Weights of a small image classifier: 14200 steps.
Rows from block 8 of a small image classifier, named by matrix and row number. Rows with one number belong to one channel. Each number is 500 + 40 x the weight over its row's rms, rounded and kept within 0 to 999. All counts start at 0. Numbers have three digits each. After the name is the row's rms in percent of the matrix's.
Before each channel's rows are labels from the 100 images, of 14976, where the channel reaches its highest value: "lies over" is the class under the peak. Only what is clearly more common there than usual is listed. The data: seven-segment displays showing three digits.
# convs0: first 3x3 conv (model.blocks.8.convs.0.weight, 112x112x3x3, each kernel summed), inputs 0-55
# convs1: second 3x3 conv (model.blocks.8.convs.1.weight, 112x112x3x3, transposed, each kernel summed), outputs 0-55

lies over: screen
convs0.26 088:463533522478391502584541530515502498505521488459512528501512510499495542537543455476533468489528496462420485476509469356482568492548481555516489460456462569481469542451
convs1.26 091:487444432466556442499509509500464546518490531478439471491461511517515446413502456506463467471478514563610505462500484477501481523437416430485539490563527509426520456592

lies over: screen; lit segment
convs0.90 090:433535532532488461498622517539474514445495536470380510511490496542547480544500530572509500482534492486464488494457563561529510490556460539433476465518431479478472542500
convs1.90 096:450522506474479436484561466622526525448479533450432517484524484552502539537449537480562494486446539618506509514491506483517482449551494509495466509558492460473470509479

lies over: surround
convs0.54 116:476479492449490428482504507555446485441550479441478498490513491495511605436451418451474481469426423498462525491489474438496494447423472505507502496486504508512451392511
convs1.54 109:444509498540484501471470407515527492432456467512510489534444512483439442533518436551488485530509426480449503478413559525538426529463491494456486503517460507444550406461

lies over: surround
convs0.108 116:529452576496464568509478398493469471544542513496519464471540503437514481505437552434544469487463424443522492536460460508537453467542538480494508495462475461480479441508
convs1.108 099:460562460487486505453464481507579469440493505467498518483503501500433481535569406495525535537503498432443447462453515493546523534479502464491487521507524545400502508471

lies over: screen
convs0.31 096:523568379493463523548474421521493544525448475484392560538395458467514507540470493528501499452477536501488468528526451524524519507530508587466469498485529497502563468450
convs1.31 083:523398464518485460479465475511441494558491468546562474516491534492513561521542502587508510604595453484520571482564451508447473460482470432518535449502562554511506469496

lies over: screen
convs0.35 089:475492492428498492451511542514549469555490486507560524490496443536442533569504505506455459545550596562520417463470541535488452547557520468480543485572398531398455502418
convs1.35 084:511470498431494530495481496361439553506534469465439448496542523487509503505462516548501459439498548523542452463514407449472506516508489541504525449499490475436541553442

lies over: screen
convs0.92 105:464509464504492527569500501514485477568437516474491522500398483518519372543456574547567542480527551462463460524498458525450510565554494573463468487523493498488515500520
convs1.92 083:469437511540440508448545501432393497499526493466448529455392515528477536502498464529517493513501490505478504477552553455490527485440434488478471481541395519471451521484

lies over: surround
convs0.2 118:462481473448509437475502486562453496419545472437471491494488462469531597454454417493460484465432461492441533490481469474510492429464467490512503500477503490508460399520
convs1.2 108:448486493501492476449468387507544466422462464519493499495452500484424443512525450553476485523514444489448513471413528538526419518476496481472492513520468506461533421467

lies over: surround
convs0.11 110:471463493485476448489496511560452476427541484405447481467496471504529604445420449500488518460409453496438527490478460451494491424464470523522494476462499474504461433529
convs1.11 105:445509489507469480474473416524528482442468467505501517494469537479394450527516439546483489536501438450435482472431518518517444516457499494430465500533453512440520436422

lies over: screen; lit segment
convs0.91 087:465464515573500440526408473518476455467487466462497462522434560527548459478461557536498508488518506478449563515453455536517496441510473479489460507459462489492555543576
convs1.91 090:479486489480461468509570546479452501441467550495431483451435479518495507522462506468508490554454501529500442479508611510517512584542468540470416496526460441458421501457

lies over: screen
convs0.13 108:466488449441476496510500472480533483504461451526519474436434494506474501513571436487454493509523536506496417469493429473495457556562474446423494456498433491422532495487
convs1.13 070:541499514590569490531416547444432541441480461516514413495478467509408487514510494531442573466478383484433454529531476438533527551475505504519507517491522595503560496479

lies over: screen
convs0.88 107:554520482495529477486536593533472529502424480506426522481461475555470485529481503469535515480490436548515416539568526541518492590500522504457489512532462518477459536438
convs1.88 115:477409543380418515541512521475468516482527506445437494466528521520476447470469499517502465484498519512520504501468465466432450461483442480475457423461473425444501475486

lies over: screen; lit segment
convs0.58 089:507438504467507503486514611516508471525469541604475530528523417547469512521515531431530486489492470568471420540456477529575473543512488432496504508472419496430447529476
convs1.58 098:493467561461450483469522493430401486535512475393464496427539520458489418432467536510463479448480484452516479512522442492413476479489482490506504421477527418495476503505

lies over: screen
convs0.28 086:494499508491550474481417481521520530470518576496494491480468520479463551409486412504515446478484549494577517536540423459500417471399471481426480520473422444410452423493
convs1.28 088:466560516554485535533510503589483483552470471538535535524508508555481509516536540553474595514470419539505509512459536590535505513488505508441498499565471593529529497473

lies over: surround
convs0.89 109:504471546527547524484474430469525534496566483514532442486495518518514492487438508505489447481408503471522497501500478483527417455435503425500488504441439441450514336494
convs1.89 092:466587524546494513472476494561519374468495423507507539492514525470477499518519483536494549577479417456492482482433543511519520509480508502460453518540454549475544514458

lies over: screen
convs0.25 077:475481531426447517426491500426469554515409499526487517472517413475491479526461535440542496458486500560455436529413489504587507507535540448495520508498461511469495569463
convs1.25 100:508449525444462474519486495473428476477538492405430492466547525447537433481470522505480459433494508443554523511508453436433486469489466502535498447475531392487524517496

lies over: screen
convs0.9 107:486525528472420498545620559554434500493520465467483540506536563516465565543499487483457562506504464523465522551539558469502529483535527582505491446499524502568437554506
convs1.9 099:468467512446465454547508465537493548483506448433428460475506500514514418460432521479445461437458506502512469561476512462454462473529407496476490429518515512464483468539

lies over: surround
convs0.62 111:468512447496484486509447536483466516440454450502492550480463485568467426476442475551495459510483509449471451517552539523494523526470453536434463445560431570455551479466
convs1.62 121:501482460450447520510490495414440506538468434426475498462450459505455465483436493533484453519487437448529391441506507525475513480495468480492472472513507496432510507420

lies over: screen
convs0.19 092:504488546500423487502561458487495486489481490524599519488561511438539526451530535492478498565551505492399540514497486486510522422494429415548440450448501395505455579521
convs1.19 086:556438438494478510546493505449494559482464533374466485494505437359533488410478504454503461423492489518591522496498410505468483536479471508499560525530532476396508465548

lies over: screen
convs0.71 097:507492469490537568494474549484474496565498509532477566474453533543465456442491477494509479540522550476498442448510529562429432538493537503402511528545465568394508484429
convs1.71 093:504486546513424513466501494431371489586466456416456543438507513544495487429447549558450519472478491520507439473530468488434498505520469474495468431493513454497432513487

lies over: surround
convs0.38 110:488483504420468451465507501570473516416536500450481477477491472503520576471472435479505476486440472506461531502482481482524500455472500501516487488478505499523443382492
convs1.38 115:456493504511502480468471417509521482424476455482483498517475498498420415540531452535476493525500431480458517476378533516526439500460489471451498508500457506442553433461

lies over: surround
convs0.73 100:407503514506525537527482458470471514581504524493551511509507472464439487429494509479520500493485480436528474490475509421478452496466381481437462523494474423476510421490
convs1.73 077:457574456566528506502457467534439441461446469501490476493489564552517521538497522462500554541510420370485470493465570530564537571476494479477486467453522557470560478495

lies over: surround
convs0.65 102:485486492461445553503501469421502523499486453494526488417528384478448473499503540532502447516502487499470320472471516596502526534522490476490493476487435437373475536454
convs1.65 102:517440529447485450561492517420457485477558515439455513495504436421530493437495541479478454442457457499503490480505432425454520450542467505511506485494444454436489503472

lies over: screen
convs0.53 065:533506519545396557507597482483501488451435516403583505485512475449528513513544465409465537555561490540531455489542492462533479468533463454492504504502492478431457512560
convs1.53 088:526483433479522481512525544532520554556467495455447556543496479464540502520488535486557492412485525573461478482505524492497479547510536482508512523558506574487494519510

lies over: screen
convs0.104 091:543488424462536567510482542495533502552465498518495544496482435583431511456516445489470456506513534496509413480470489561503420560498520515444536523551439552371482454388
convs1.104 100:499489547511465455458494483379351511512500459410431504458475518486438464422491556499474519429470463530506432457529453472432498485537473491504486471491486478489441515491

lies over: screen
convs0.40 110:553523480484478477463397465466482527454456463567470499534478525514473392496467485507483452482442474457518436537505445451510414481464550480451488488504477521451474406426
convs1.40 101:532540518532503602505452556479519416581504458491539490504558522516523507544468435554507563584528405470431480433488542541511547576467533525522506518547470560473526526497

lies over: screen
convs0.84 096:568484450538538458490513605521457474509454562526395536470481495578505511491499455470560548502542513516538450418487539514496496532506558458421511518515435536468496566510
convs1.84 103:490428519446446504431515502456451522508490484453420503469536524553431462434469499480433467461456518517516489471544407455471449511494464500462503396512460409486478486471

lies over: screen
convs0.6 120:470535527533455554494453482491510561558463457501449463541460498498465442563445506538452528422410467456463458548499471477531422551455521472455426445496540490460528402485
convs1.6 103:443532531581514530498450547534518400498520534519565456488479530554495505528565485518574563568552472489468435487489582501500561527524487462448459574505514524547464529547

lies over: screen
convs0.66 109:481463571485480475466484515457457495491515509530462469499563530522466507471476533550553537489453428532478475540502462518503606480489458451507436488412454454454507563484
convs1.66 105:550404484446492471493474490484474480484505510442474548451481521451533439423471456475463425484481491462503556514491453409438478472450481487485459512482496407485535498469

lies over: screen
convs0.96 105:526475502542548490578454517519436551555500503485424533524456487489500538468534496490515507500545454401492474551561461500519560474493438433471504497499491505444534527479
convs1.96 128:559470461484460495547473530523353518566532493501544529514434510539506523481470485514487521536510467483501544519564471481482527465462464452493469497493504476467498500498

lies over: screen
convs0.110 072:524493497492511489505549530364526600580442469497485498470505499487482452503512475483477474505477478468529406486474482517534528547475528494448469472521455492458545526421
convs1.110 090:514598497478445508562492524534485550593527460559445488521507430519533496541477483535526568531488523578432491600547468444529504439491583467473439432516451564530495504508

lies over: screen
convs0.16 088:497513496522462479494581449418444487434477474435554459487500497473540462448518547486445536562522467497480500490423517508496500436535452369551481464475529442473506531558
convs1.16 084:561493492499481528530519529507498560580482501439452557511531411425499512495484555499559473450485495541450452516469493523470520481435560546497515502576475536494507505510

lies over: screen
convs0.44 096:480453579491452583484497467451491529509498467551497473453570447479489485488501576483489498513507497469442412528492499559515509491520461411458447456436397416436498568458
convs1.44 094:528421473446480441506488464460483484475510527405475536431569453412545465464505520487459468488492511516521537502515422459447491476491467523543500479483475405423518482464

lies over: surround
convs0.0 119:451441465439507434462482491577463486453520498419459480495504448479513600444466407456470486453426446529460515481493473441494471446454460502495508496477502498511448400526
convs1.0 103:458509489510497502456490381523534498425456472513532498508455511486438423540528439562486484529506455508437490494421566523538417530490482477458508511550468522456517400472

lies over: screen
convs0.82 098:541464477524483445486533498470407490516435498494447482493473507527541512557458519500500585447498463562501400473490519493489507524481575525490479501503494485491552592525
convs1.82 118:536469524450479510512503511471451509496492483443409551424548501523497441448499452480489447467483537492525460526545423467453469478521469491481472426496461438445468495431